Weights of a small text-conditioned image diffusion model: 9.35M parameters.
Rows from block 3 of the denoiser of a small text-conditioned image diffusion model, named by matrix and row number. Rows with one number within an expert belong to one neuron, the router's apart. Each number is 500 + 50 x the weight over its row's rms, rounded and kept within 0 to 999. All counts start at 0. Numbers have three digits each. After the name is the row's rms in percent of the matrix's.
Before each expert's rows are labels from the 100 images, of 14848 (inputs lightly noised), where the router gives the expert most weight on average: "strongest on" is what is common among them; "patch colour" is the nearest of a few named colours to the mean colour under the peak. Only what is clearly more common there than usual is listed. The data: simulated telescope pictures of galaxies. In brackets: how many of the 100, against the usual share in percent.
# router: slot weights (model.blocks.3.mlp.router.weight, 8x128, trained with AdamW), inputs 0-127
# up: expert up (model.blocks.3.mlp.up, 8x128x128), inputs 0-127
# down: expert down (model.blocks.3.mlp.down, 8x128x128, transposed), outputs 0-127

# expert 2
strongest on: many-armed spiral (100 vs 8.9); winding: anticlockwise outward (54 vs 13.4); tilted (46 vs 18.3); winding: clockwise outward (46 vs 13.7)
patch colour: grey (72 vs 13.2)
router.2 096:569570475553439448541397474487530508477423549425583574547450440533409532493576590442527500450529502417545445472582530520393457467523440522536510567413515510481454477543421461502499466525549537603539557526542485467480545517508549482460466506468453515413452498427510475537505469482566406496491498501452408401496534581401538504497482534496474526439408526480410552540525441460533590529471
up.0 100:425474487478488603544489627484454479487475557586581440407488423548490518497566481563461460505528474490598467523583506472552553513444431489462509562545490561504469524419492407502462587457518433420442510496543538524441477517374429476407573465416513509511500490544575496513459559514497539453475482459500468606453550496549515493480456550497507503464536520551533556466492445523466383400582
down.0 103:564450467519508537510513558403514528559561553520450482538487459496523529457471470558498468550564482518526542515385559576615506450434483445485540548579496525619477479574461458485468518467521558505455516575572536535528478553546470491477433525425458479502412448493491490460535453536506504546589629511492444582507565565562505377573518469521517488494494416590652515503562516469538541518540
up.1 100:552499564497555544508530440428423552460509517564522470418520426465567534516452485437516453536526466507481512464479571560468561499418548429566486492564499546463453488543587526504459363448425499547477548498484541489507563546460482539467536493517548558609527520634480545535560530494494537520458389556436425400501532509556461521596506443551546516583466516484506515535567492590584599464519
down.1 102:524503467534408532532488614573564508407587475494521544435395448506456418463542483510537459476469451516519561468491506496520463435494487585600503463541466551500499494438512485477488559473526596488432480530507558528489462456472533475511474523588488568604609480561493559535575494437524615459495397401469495463540535611487530442486540429418433602483487530429506526466469455512514544522468
up.2 104:576461440480499592473544506401561539510594525457446511523548484549465519509417462395562431430558436535455511472602421478485586465501520598455487545433500512461543593459541535463531548569432488517545497466493487487589518419535495506498411473555483469428457507545520401487522452473478518461571442493587499487491516502575368599434549471459515558544541479517433542432501489512488446490468
down.2 103:503569503497568581421503498490498559480462567416417510510592461499424453464571560438523462426527434471552618564508496457466455557517532530438518548502497428496592573523555550397529443494499447494494513473446544502468547544469527441548539538515507483459505444563501505539425552543494469493471568525396400490493461443578608498565539523565509505480499588529421545428583424470550557496551
up.3 106:546417563503476515569513409466483510557560477577468463461499464476483474472550545556498495451572486476526506489470527564553544543478558568506450586480519386502577526426461474541560585516485395453503493459448458586495531536482545564484365484518511457480498545443444567545516471539586467404575448376499452481584454460425479487398417492480488564555607478477464486490454518520485513533553
down.3 109:516440544466471439385584526492533482595447465570522395442514565402527455432472479461515572533477492437522524538558628434501534561597541531516505474510478539514521473541475518499589528462487520497519516523567563543486460577528560389444533497491533453485539424476525443380504559543472474461452499537579441434425498404509533529450490450533499548513485522482474441479372531501397496504541
up.4 099:487471527534490454501535574526516464587481604586505562517394578481433496499467570554424489513625450504466495520563520483485416518462468570538530472536400567507567485436409464522539496562467500525539514444468501536475596558478576529543444535408478529410494476552570472450472592587524485395502491529411451492583503543507482448521589460541484483559538500474510560447511491563475452535420
down.4 097:504513335493584428438501557497576518557559590475483485525487479590454426514379484533551553530470535496527504613519528505458552544487516501527454529490431464376521441477448494504511530522511460544444529452377526489489535524457501500478520514548452485441500514495549446587558504503496541491512449464485399456449589477456570484616512477456570516435457579438406500544512444448475577540514
up.5 099:479531519441540539472480449454507512529455517493472585549546473492520581455575551462510418533505484361546514565509560488437460529520543467500449452506544491585486473503377520549442486488531435467473601487499514479403569558480569573553461530571573464517513518426591597401463534571453514470465539508554522557489528582580561531455595508442499486440452444491622484526504534471468528452433
down.5 104:411536529476589476446526558512587493528502460547427492566464524522483619498420519432445464588506439508516482543477498562549517551471427576566432479493558518508466531451462541502411509548474501499563552523480441513447628565590436470518498465489470512493475501481512612575510569485495501477428475550450620469562437480473472588519496529457477517503486451411480465452348587498469456526508
up.6 101:384383502459586553506428517504514617507500465525557567529512457533462474578424455475513484551484423542504520597525415457501540576424506455479575553581515557461591525538493526501467535433515531487475528496441442521578466523552484530505498452542544376444481472494455454458449549508512512469508540501556406541366493511521505484518501477591519529541509413494542551549434623503461451463452
down.6 096:453538497562536496529492452479450467548488472476499503491527545530503698477548447505433497603547469456459423517463481560541474424544520428556517535498569485501581550516569472501452497498550414535457590503442517502484497537555435498513582481428504486475534442538444447519551587457610467489492539494426420524575440561501460479492498396440483438437570518459473505433613515581492579495539
up.7 107:553480534472450445460570532514479489446470480520467519507508480567451415636459462510454577514516487519485504502460395539500476467455528494463392438557521487449563414507569478554437460494485578437580497442518554563439506489521534462593518567375503573503556494545552448477496511528493476431562505454448455484574563462424464485493457483474561561378448401543567442605566525463468483516470
down.7 113:589429471525515447505523479523515495454553450496534410449488456423582510463503415650427487494462502556494537461516469477428608491508515446462420473506524582579463536535551447496442503518527493536531558496545472530477519471551529649477535558493540599462485463443497429554456483596488466455395559536518455507446540569479554461500538487494436426454560501553546513605455510419587473513520
up.8 099:526409495486408518535426500498551474542490455498539455500533402471542405504506460515549481491413589549569455549518558589533489515501573491527550527491495468502491445460505532477407613498572524413561410445425486500519508581546450400490546481572483529511530422540512443459505440474617499514452474459554481462478484508542544556498541455481460584546560535608478438500549520547492553362446
down.8 103:475472548515448417498535511586497563498472417445577490480504458439547579554507475586534376489598438524527543547484471499578494479480534582529489490538525484630546487543615434579408524481535485554506486560525472414413446455510505520560509478500520445526467443452633488481545484548499473517497436384525542476483543580556462520513559557489467474477532422521535551533480495626474489504535
up.9 093:477519468449562550437515419582503549536446417520419520446458509561605590474555427424489529533528489516471541438578565466485475482532531489530466567442472469520493508452547435442431500582586554530530436551419539587420534506531574484442475483474457409588519477520489414560549572490422452424559428513516521477441518484513545562534537469510510447576521553536527445544524505525496464592594
down.9 091:463553454520520528452553407506524446464482458428511438484426490500474472476473587404440487548470519519461423438397488530458550495489475475386472566522497511486488500497495380503479532497507527364511511530495498542568619583405463509679530458555536483479471539532508499495450474481544564459491418479482484421501429521483452558465504511413450451582543403464603491519495530471530484509485
up.10 091:567559436478405522488458496607540505509510354504556482423464545483474478529417581565601512509513539486486459495508547573569552464510527486545451528539400442579536551603554520480496551449445432485508475501497588519427590463459492444600477557595554490467478509474478577484471472474474503504562611571524551523442451561480434480506616500443501550554464476509516481470535468492521479520569
down.10 082:500489513452467625536580566426561462568512511446529559453521522544583503404555520496520585519509428479445495414470528436555418593516476492472458510548413519376528446430514470442484458526550477486474483454491545530522551428427435475410462466472520530503467507517491649478567472505470535471479548497498494458558456574461581484499408530511469460522500568464513478537415418453463586529426
up.11 103:494498468518541521514508566518509490526542381446547514512466489503505484394439417517557475494573503622531485468389519527506540434543525612480535486491528557510518520447491501507578522521462419583505454523496448620471466503520365474450424544485574504523559454505468483448569458463579495503537407456419529493482453559478360437471412475497506503585546487531510518485426566462462512548413
down.11 102:473472551392545434445570536547446536482574572493455486615480607474555392474462460536511438462506518513577483400457510515543491489451551503397460573419533458496552349538424496527405541449475518478544491495491499484432586509543502451524569555464481540487473489482496492530511462453445555499504540524504480423399497534554570448461550544505475530569476483430461545503432431467455407544496

# expert 5
strongest on: barred spiral (71 vs 9.1); winding: clockwise outward (54 vs 13.7); winding: anticlockwise outward (46 vs 13.4)
patch colour: grey (87 vs 13.2)
router.5 070:518536526514451576513550545478495513452562521498439376548555510441499489478464626460443438522496479433471466485499647584464442563496462419356511426571544468432473460531502571536404509525464550509503574517553486540506463588397422593582563495465554487524476477448544494504509508524443517461433398541472483543484474489536448529509546463494454494528532505517414500497591515525468443467482
up.0 093:536543504441447520524506511494503522456547438547527535463506543473474502458503527539452513444545545594427531520442438570454489501527570576513508506570547565419543475480518431440465452612564510613574436479462466574566547459521531456563474523476503543461493511551522582533539436455524536528602549449510510410534515449521566521621449538547534585464508413471461521558397358480479524572484
down.0 091:497453529557550567560529524556557451418561473545472508612431471568457464525519404539507589544444521462428542489500518475584537435557491497399502500466477450597519508558440472398524433508442590517558487558503488550459571576499552573482529515500519586587509541487584536570503466577486493552432526494426551492454595446563505498523466459477465463416513616494463465491551425511500499487467
up.1 106:395536476473545500539450420539558490413421581517502603515472446561518465538416551568491462505552499584441583540566481489567503573485508420529535527461521483437507503394494466464559401483528564497500507515458503621494566459479552511600508408521445491568526494570423408550530485523505526520488477506583476451449441527451526500509499441578563566544584498549480510550444481454574453518550
down.1 112:471460543448543513456507403455504489411437586432548538523459507529423523461407519485450567557564521473569511515516507503478457506427537522493521554538550515508476453511546443407545463510428486548523442560465516394468552509478409545517479519526598356489466467428479486497436510436534593543535455499372489485564510455482508569449509421393497441514555483564516461406471480590464482535546
up.2 089:504423500585540484477542488508495480557508508494505630399611535557587472503411456548479433466499523538489499519493476549578560547517561532481502564507545461498490467515524549555414431552550399531485493534486541525488385496502510564585558469579452444617469494525488429494552458516491514447510491542519558508494556557414543535596535472474612526569452452468485473631500453427515544490448
down.2 081:508515549492463550504552573519381501452450432498489579543489509510414496494542502535466544481538384436467472501562463430525465462484558457474478584521558477441495546430455461452496557493522501533424484476531471486425403504545495456491391446437486529526502523531505500498379559444579471573439519529482538443529474531473517563447387491540428549503426585404569436565379511570537507514443
up.3 100:488577414502512518482408459515475448530438514418511498477470463465630469527542425487510516500493497490393600513435404457490526556498541448514457586428553458563519509530457522509459573485542538474553471412416512529558510514483481402465525460510508501514541521488522456547346570537535427427585508525488536506517544440396598544553605450480534498468500457483524497540448460491609534535512
down.3 101:415409531481529519478567475525477502456412565465489496468540545524427512408431542516565465435498606470478515437559476543555491571530455519572577468549548529428553511524567543469504538441480382505523458506563629484497458562487540480503499419565522400413577406464413546490547552496438575497563486516541594490501575562507449457471553465553458537465480531458556566512482555527526521519484
up.4 090:485562432445480503512521495463492512497571466438585522479578495501534467403516520475551481499526490506485546419470495545448465451531498609551514376502442525522441489529484464441544547553410447467490556587467435510586458457526500500496454556559590507460464436428395553485472392565544562485518563567545525503508497486559567538585511476451568466585432442561488530502477502405389546458576
down.4 101:535481544550454471449503468530555490480517499347434504516523430503429495621501519446553559478493546457535498488466495601425512437449529444497576439523487500503419502483557512412527488578490531499446584605400453491530533427499490533481551556563444395509485440521434570520511577510467514523541483538510499553652587496572395448523475478456506516546486548481475460445472473594519508495467
up.5 094:469552442491458493436448557530481499505496457508471447574535570456522440461525457399533556463537498551524441485532478573478539524498464479512516488403452477525454565589479630453458486458443545498469558398512384503638530516505503470507461488457453584431438490426523516579567470506461423474510568567580567548515488459434626569491493512490452552456493499600411482498514546485470544439518
down.5 093:532494558542435449424451408521520428621516399496489540473512527542427460425524559430549481462513514562454505563437491540450448531561520489483461509595440514612442544468514563480500570526460483526481420470524495507446556479534467535542532503483495566505541522506512626490478512472495485491459515586491558510549511365475478538530549511497561429453576560578474479557487536568383405505603
up.6 092:509509457492556422489481472448477567530483399552582539608429452492474515491454461501505445555452495509397412478457516480398481530544508449553536417568513595470543515509465511547604438543546508509481547423438436430515463483543429434558500533499512460596526560446417491530470444504482448525559536495535476531427549531566612426498434498565471557494462503530558455519542612500557560461451
down.6 092:443512526538552409587481510568516505525580541477541445535567478547548496433508535497458445469512438506484516473492558608547587464463459523421462468530504454465560586592535556659413538535496525427479497465430432500526543478526521552442453465492438494579494519605527448432558548513543442439519501476542475595475461529525456479495521531428517462423504434547534420496482538439370461467497
up.7 092:513529572533399446508498499497525480519461581478471525526493568437405437474524466558418437542561470470475531548528542562438600514543566426538452473526543500531480446519460500426570487478492597555350501572530489542511517513539461486594559423429482475512446547578488499525493497563431458523369485536466480442517526564558452387510492457431489531504404517464550569441566459457478453527488
down.7 088:503470505521427518550454513450520512537496558502517479506448458432554580557448405562421495524520477425488623509532483506502401482499556514505462524480545532508450433501454519478529499509439519521458490539606537492515508498508532447341426510457464497462492576412485530501617477413604555510602458416531509400535547566487508522505512568533515468501528506439624616415534526534461514475485
up.8 096:446599415559397523435443578463426413452570518480468518457474577502439505500511501560439537508469617456468573552495493518541492460546496466525495486366554508540539565467433555500481483560520533542512455464414483548443465467456565536552597448574583411532547399503520478500555497548482605459547464501524502561443503479512444535502528469581564438491518453554507583446484501456468440516497
down.8 095:516456537483462574491451474585475402511529530625469480574471530465572511494504431494467474492509378425585527517429557553523498544514572491467520519455535495443543615503440543445508396434446531472456434551476512537518460417534494465491441537493427484536485423393454522433495502499532388507443488505474509603590439566474560563512517432486498528469511478470547567472538523542490612569531
up.9 104:581475488480481502508502570446516501561515526472560455426431551503583490503533498487562574433594449446443430441379455525526436519508525501513458616458506522465632566600604497415481556499484428572487551506462565507482461481554548440477483409412490505545533522442454466511387531500549482437489512583505455469557506555538481450516509539533526432458399561468512584503515489471530540472460
down.9 115:410550417395472556540513451593500456537515477560439498556485581503512496515550514520543502490520581497535504376426542531442554438561518536482524562461441440515479478537429456470468632547514485506543634465395466442552530511512548401559491503505499511553469515459465518483524486513520495553560429491493427466527495531555504477583507434475506479527533585578530501587364477444500580553477
up.10 094:488524466491493563500460536455462427483542543468431403445510424537603457456477529610472476478382508468578532530446508546573511516484516526554469515458461487492401539483442552505574512550481579501427447436600524528519516523451491515434589467531447563516513552509444381580552511453515429568465421604480557479510488622471436494466466477558497485514513531547594500405515481508531480461563
down.10 088:533472477493467532428522547497556487415479509436408533483517488501422487476468466623494516500499529481514503528546475445538422499567487456542483474566560634496447626528443461453577464451529435468446544554552513416511470522399421492504491555497609557547549522482518529544448516575473506465502420425465539552491480543479586447467572454480465503481640551589522490510488459475511610450549
up.11 096:535452507472519502495442412521533501588434528493504506529476458573446474506500489573481484482525470485542549459533414560569453502386437539516534453516489444503485506484491467499526445580494595410563463513489497570499428443435572456499428482583539607580494520557394552517524477502500554521374517557493476544448512539549533404534477560530538485474442430578397552466481484529641429543484
down.11 090:561460500465521462482588488446452449502566496453528499440420417455535528535537463531496487568491486502638481527401434495448576447540454484539458553493526460529472441441490458468559555449361417503510400536538475503459510500485474528471517556488566474487542497402431552524490429506477569518479472518488457506590454504585400551370579490542522465466387495453486594434515508511445515484533

# expert 7
strongest on: bright star with spikes (100 vs 25.5)
patch colour: grey (100 vs 13.2)
router.7 106:493496522495523439458483393475480512383440531438569623525516466457524555525524512529510429451435499556489494500462491487389439569424458511536617550473570447629510538531513469467487454467529489512459554495463483461476434496467535552544475519586480453586532386440493554507478458624407449476492539548453491475538442524581582488514457539565547451433470474491523495504413523513504519410449
up.0 088:525519592526467542409451554505541511580493582492511553394453492591489505503490516381411455568445596431460535631465478491436538524440439579540512553441538572498553561606478571546442526558519500500404517524480500471609602522473490513465456573483497497547529526532400476460481545475570508450557410475464497542517512448508481514477468452483462520488514435487503543502513441514507417479436
down.0 098:508453481505385485547485520528432441471402452506527486615509468480454439445545489559507551494579485471426422469510502533506506571484426551512529539434448455519498444549431467528511615560427480535553490508524622570505552502443448435631541545377570508553581510474612500536532471442480554503514501463504502437521485478479524552493598434549510501481482561452465507507504489548487532616455
up.1 106:522606525487477475529475594531456550539578422479555476476504570537448504520522493542465511443499508550511537434449545483507610573523576524509428524472448495476582559485493513575571527549437516499390453480533544495534532480520539581431576441453523476412445477475423473438535505555553522463535546608481512500453552532463507403597613517484496567536553495564445414512559614541541537545533
down.1 105:536484528525452498589486615491540502492434563514488561505475463313484526450404502478442453452492517457519544591462479524518502508597536478557531567484490458427527502443505574467518548538518567502457528414510454539483447552439587443466554564548441532475458464549413470522453483477467499556425451453448438554621519520483526446512493562410474494572562497523509439470423569559520491571536
up.2 101:535447498509581476578529441524543464573393547637428495544545468543501451530477456417531472515459556544524563518463518470481359482499478440562541422528530510530467462547544526511450553474426484531509535470483500483548439513494452463543444617506447480572495477582509565465564589502456534454388530549525456544460513495547486413491544513458475489512435469552584390458446422543520505415557
down.2 104:505435519555548460531472462449565468613488453527490474406543538510497582466412532424402515415450510523417444553542483472600512480556484486590633469497464523478546536452508530574514547490521482436441518484520450514503478478537559517476538449565473501542565482492384555541477463538496527476488533570453494509570480524448505556474452563513557474481497500575564443481593427575577412628528
up.3 099:543482470545534519499545516518566498533594497466547531472569478429588486447587430481458517517555530586469507527561575531398520497454564507402484480525583532525613482553532573477467491456472414525532470549490478499475556485497534483501490569535578502461503521481508589426448538402612410542505450422402522557528398436571407510481550497425488519470457475481526506554583557484496447546439
down.3 085:552428563472498496584445486502542518433461474486523497525521482484455500432373534418483529422508495486449521572400505536592559555534507535465466609459548459500478538433535528543462540427432519453474546445501480447556504580571471463618449490597480382559409475488467480513610539553475580435464501523444512458500416457507584434497515507485526460489487554565452471489463579491543449560486
up.4 092:498469460501474514505471514543546457508463604491497475527492505572474489483517508420581487581490484478492465441555476414571467371465448565409462531469508520528378484516516490541390521461502480514567522500429608538375449445500498392401470488481435552439512555540554490534437548502476415523480454420498499420542621443505534478533530511509452484527476601550495471423471455442516501556561
down.4 104:464502525530569513490494475529513393512549529499447457484553490558556428486503519427503453525450441491466475520509493491480483485406461574509429495575386530558400555542593439482501587420501383460505466508511511382543487464548483517608523478532532577563622512443482503544556554540573468462549496467523570481449441465528419453518554522449514474494502349521520562456483475509420441518534
up.5 101:504467427416483547523471473435553493463488449528519486490539424491449594569511426474522519495462504432432447426495608448528499553495503468542466446503528440480408499594539474508589467544451416450562535528558553439580456470391558467483545387454511404473531564528490483519556559498461484521381489502453514528375532505465468559519545571445487572579529561468513499445531478504503412479554
down.5 093:511454469584507599517611459504508504454545466433476533552482529517467449408497432519420496469521453419438451537490565480449563444457561524522441445499480526492473519427511437404533546503501503571564475470498447506546464498423577564535502516522448409504559582457482520507458462397543434502561536522405438496469513552520513542549474620565498555556499531421512461499547526458468653467418
up.6 107:559506489562545475529550508543544510432511476581532561507509572530492531586430550541585473508409600506493501499445436509479508462460461498432494488580445532568448468528476454530451534385492468526405584537475533546456409464537441463468408455468520407524460505470480536504515463583424448502532694480533504554496447518467421548568496530535593573568531525523548477516463458507509461538459
down.6 094:536375553463534506522499541473523556513533477599507510429444522441557437565459555474527449485460500582446530524496429496478500616588518521464471521465430470450393422476523479469440487451499474497474503461547388452518449486527506532532490532545535434541422516584547510492475448457601513483426538561532489559469505551435549498566502525464388429466505404474583485610553446484436439570545
up.7 100:534513590454455455497467568493459527487495458511506551501512446442550457358528473528458557494441426591475463533484469606438546448483575527509537541449595435455499520439539430514429454495525543528478587516574484467473541565523523420547540386483451547538414550523612487530502592498514611548503492566521526525567423494531503439561485523502506523516479487557559568467483501559518568386453
down.7 093:433521410519468523543528471484467404430527446476565566481494523518441550554442512544510490528484485511524459493592510488467482382488431460417500574547533571457535546578586530617532549483428480546462655505511526512501490500490564558435494633475520506431483548511478469487529568521427463537504538458533495592439476590607480495500489509563503543474542475569555594522563543496489447576527
up.8 097:521432555596501420470439611474479485534505518538456501496551573521474516516544600418556519458433366525435599519399542489454559432522509577478404504502510495449532545505602534545530459484477458504549547521480516544582544472402443565437429540520547522475485491508501510616443468520561458593600452477504535421502567526504546461517484512530489459560551484470476540425512446482502488423526
down.8 086:534590547496421487538495495544468508578491515448568522554600385560528517436498565495488544440454449499453456458563541527505514486605524635522440500492485436590506523431571480505425478492549425507506552517597494523462463546519562493568556491438592496456592454563588583530585546543475530548523415500521542497515461494534471533520559503389519487501463557504489461459402421474444502534488
up.9 103:551625484468572524434500537434500605467508525521439498494443476490519430434437528478453626469583463523465611519550446498515561495543500506437396474445422510424549470502541479592492513571488496588583458490564553521511464472473445464593495479565531520564461507515489458530452494518542516474464539636341493476548461460500463556445553524498485514498514506522468500505585544456506482427436
down.9 096:481520441517632512521473541519501454524548554552443556598451515503443561556527527505443462422518485507497561543370463473569540499449537442452593415571403528523519493430566558402477479511439516539521497513544491583509457578502518478488429580534503435515452542501487554482462517479504419423456355500435542508514453487509544534480496429455438574440584485553536473392502546529531509492529
up.10 096:445475497562534452598503541433509601511561368533433511436451535530365570491567498535461560536436472489479529571462496559488414508548544481519540480508578483531510455450455465553451558447531485525487549393514610467465496493519515491527448556448520518573539538502621493431498505451574474484389538507398484584534493483502507479492396492546509548556514495489458484516624485475485513528432
down.10 099:469494458469501489485582553462442545534492397486537392548471516539560445435525443538505497532524534528448370437499403392394542518435485501525493429503540501513535434530500448440503543473499518507556488585386455509529569457363575525432540491547468468571649511578546495532499504544463532519530445468500505514501454479533528452509582558512461524478471472484414496531419498475603533512513
up.11 104:588522555535525536475580487517485498495502549443422424563550475525449460465439453490506493469496562505500434513483537522578454503436426463538530473485525508399469460487533542508553590532511504498264449496527459398474495550410455474541477544548355591510436476514479550522527514506483467458475481449435457449499537492526478489479529450369469512552535556456520519428481520392530504479499
down.11 119:444508400485509553480534486525485459433488573458510540533553493435447550526688545511492488535476437629481500456555491508469517536431557492451485428487481524550477516503465444456556457556536544597591436517489554533626563483577494455431489479449529580455547509486487536489463459487529442511504500568557557571555433523590480459556479431548554572500555484415545543526501502536545472399485

# expert 1
strongest on: bright star with spikes (95 vs 25.5); star cluster (44 vs 9.1); many-armed spiral (27 vs 8.9)
patch colour: grey (91 vs 13.2)
router.1 099:520503531492508436506475470550527531430462452390482568397594431441538550521534474497517388467526536524420516562418517488457502575504468428459553560463605514556468526475522537502511445538562472551486530554558450521560548518466619540510512484575502455446509513493497582509521575436558486442545565568433420463553473523440543526523494481519614513459427541417458554510392467542556532430466
up.0 110:522391517440501596441540551485547412496489544505528515546605521546506477461454466459403538506522524436533509487519476472501466408611544603496480525474443455424523449480569493454448539519507516520514574413522457506514462546543442479481550458440518544539437542450506450609504528568502530553476488488475531510542466452466487460531504579483504536573490534565486498598459638326492521557569
down.0 110:477523531440532504414496558450458483466474493452601478578463518542380480488534507583411521522519534507460511505507485528497582489519516589505368549485469449539493498545563540560536491500492467520463494542590382460507464536499563551579467527520465537576560459553433491537550568492449454557412422512533486510456513490454486463508428409391498558494540402582477555576457582519404434519488
up.1 085:448543563462426550551582473474502538489412503533493573557527496466502480465552569498459522525518507416485481539500604525514552543468466467562445484580588491493551448497439550394472459504508517474515503467524488374396455533523545530486552442532450491470476536536502487599534533444572448629450520556503493417506494524573640520552482590514519493533483494547578491430578532548420418491430
down.1 091:526516582528437540532474525554556398546478465547522479373553485492522490525512576459569498543501525479559569529425508642577407468521491528474518504476558540495483528544544574447422533481476522529500451531538596612459580517547519475519382565539568482514431526578474455503448574594549571546526459506500466428589514505601452496421492513496521527502508501450532486432510573477582509479535
up.2 085:589483482500558512631506523482500563515549485426517556489465517531577495482441517529546469530480542467534445464545521542448510509496456620521561565500476450531516535542417461496476425487476389528566552533502482493517560523572453545405478621498517544575498477508538510471544490544520531535401449562463505562449528532511441443543643538381521511447520414526468519441507502605518439394549
down.2 086:482576550448525546497500469510553499494377556505494547562449491469464404510439578557500508479484397433493575477568496536464589472424601542464523476521550519470514478481462455387570517525433524480406526434573533574477548462509480502555535475503448450531478524470501477490419570515391385570548484519552498521505486542454563492560446514561579542526443464473492605502523419518458461613513
up.3 105:536467498580469421406458525561526489457450611537576503425483420443545593538429498479440543517414485466532519407533520593521448512578467456455440529544503516459487505474442376456522540542521463483495471527476636489488516541590445530570506501474560464396520546421474449516502408457486445457530532550469509463536488539479410604513445501476518556429521488535587494444495443541524506487452
down.3 095:510524550440454433410503509450507487429563581472590578549416485494385485475506421579488496549506463462543552515453483421438503478510468498483516521404465467579541497511429462402430424500500508477517491457524578492494543463539392450469560504499385507489440510471523472492527442462464578471540561411468519435486553500511553621480578488481449609425502483513579489558429454513483537538562
up.4 095:573450439427472595458470517523506421542479580520542487488422490551406527417485402567449473503514487501605455482495487376588581518483508519560438526431507523423474493596444494412459487523484491509509451507544455485536495512514463464509525499447498549614498476462542359557440480450474482469528461466446511526585519495500458553535459499561488515509577612580577484528573534525462491576440
down.4 092:522498545520564554552551472439521537551518486495543452590497509481436485508529423512560466516521433476592503546534529607485422506549445438433341508590499395542415508519529493522527483587521546475569483568530537463470574513539555591546540428567456548587518500477448456562472593514517467471398490497557411490518508463478534498481506490465552524409498466488529543469420591503553491593469
up.5 116:445467463456471464514593496536520459560496497466541471608498588545533560418437486425447541488530396478493543552456486518476514529494454472509539430497536512458440493516633517457487540510453496513516565525430604548494469556553498390480482510382518542457560403449617441507441481432454537534518499549476501539551545416513491435445536578546432478390467575551431544499510512557484468566503
down.5 110:571504553515451453458401511510485442542444491594527486438538540428421506562473517511551450449512598477425462504556497462413525401528480524422449392508444555553494496470566469483531452463531536519459584432433540488541464486526424613525505548559503612530481513531425448555465474513489456552539500458535483512486577488593472454386454515523494555422482525578491448461495458618560523521498
up.6 111:497494444560623588498558503477488478479603496490578520446422453431494473527413552554424538451494521483466489486509472544519536595502564472422500415420481509530483599494534548507541497473488456441558443472417568625482514481498447535434432571517595520548501543457469545573456525459458515457513402518513456549541525552514482464494490469499500598576517564543417412406440485444479478484562
down.6 114:481461575430522544526513495588499533479391496514529520425498559422442459486533443436499540516518494435441535525548583481519490525504510562550537561499485461492449524533559543503520596477433547529458545445384466611507500408394426497464456478512515447572512510424469471540532535495474530475496425426516453461455469605480469391485469473333466411508539488497486435472507565573472449553470
up.7 093:509464524573426546480629510614521480514471444537482609407514523483441574499527535483575513469474408469487543400450553483459561544456539467526497482426454483539577530509541643520543538536476486513442509562420503394452388495526579407481556474425480490503439492459600470474428542505502488460513497586485493441473511507539458505448535454526516493551529529536539517434533575448544490493420
down.7 095:604450526452516517474465571412522423491533366517491457498541606498514534530470522410581512503444483466508530405536469469499373449522457445546472508445418491489469510556521520391561497534467469506569471514493528480462496538467539553576531421559517484453482546603524492538510536568456558503426469475448507420566451535497603481437501445456474477602427460456475536502538540537496477372539
up.8 112:423504446468481544470499457449513508472560539499495479550520526436482500493528589429493433476466503524546544505476516519524549415501426474537521483510400541440464510417584541470506523448553567424576540535419542505471507434507453404504494355405438502498503515413462467511465477451574505537606569476489528560440474384442484384466488495522381534526446528556514509423531449589575521483485
down.8 108:475527571451518494502532501511514500419447612491501495452467478516527556442505554558486401481526556629587478489421509548511459609504491547505485535505385490452464514569578535462524487357428486460526519457501557481505508442501467515469494552580508562544529488523497378528527444536489491509521475475526569416513427438467585538480467449583548477564411490632464464444506454433452471559475
up.9 117:474560359429418512534468486503500533499387517558527422541468454433468474442541537386521518537500564378545511524467545525451507504526525416518496463469572493453436570572491436542525515515500547544513534480558527528462652586433555569479639469436461533449535524469469473561475514529484477462482441592552476528471546557495538436489499506435535485484477546463530592492473477428502541491563
down.9 115:563486570465506505450367563460497538540513585550550464502422432461548464461427478551513472560534482498435474521415547468505626520490505504430465462570528432496545551378530477501489465390487473416475580458585434486498573531518554463548444603468557399560514525547494395521485467522608499459374409526475499484482501513497498455528545490491516478539501454538572524477493529527473489505459
up.10 098:570503491492495455530471437457492465548510417497496491565501398591440537477565507518584492542450518447528489534516605535502542511553551478416517518464427508414525478490596494422409529587473451462542559505490509554521488566555564484415500450481492430573546540496581571488478431514507469516454569602507471576569559496496604501480467525410527565538497402526442401552529503541468558525592
down.10 089:504511541491463481503549526448548473511589433563465477536515466527509478540519552493548468438511490591524558557482576505486510515543501507527489473452475457605580524522587527488404471439610531436581557495503482380560449429554600520623504542446421457507567520576544530498500508510485509551500532547535537485506520423469461459500549492625523440436452580441478552603447560455452499411442
up.11 098:542510500623592534439577579435562492469478512513454488557460410427441540582390585504428492428477498403518309488492494553471485419495556476509480473535463483512547505540583583465460492506486493556453463457527538566502464540509458433613497534484523480537489478493521535461579542451558582527486517530468470457541488502514518451538485516460515516534470497385541450516458496529540530613542
down.11 091:460529492400543477473480594520582509551589462514409492437467466419569507522499538551426497423523521484475618467472473508491495618515515534423492528474510595525505545440457441466488467498498548585526432491397489438474479483412462599463518500417499551466508562439553540438466439505530485519443488410530450432472472623451505534517522571491579536520538513399495437478456523522466489604497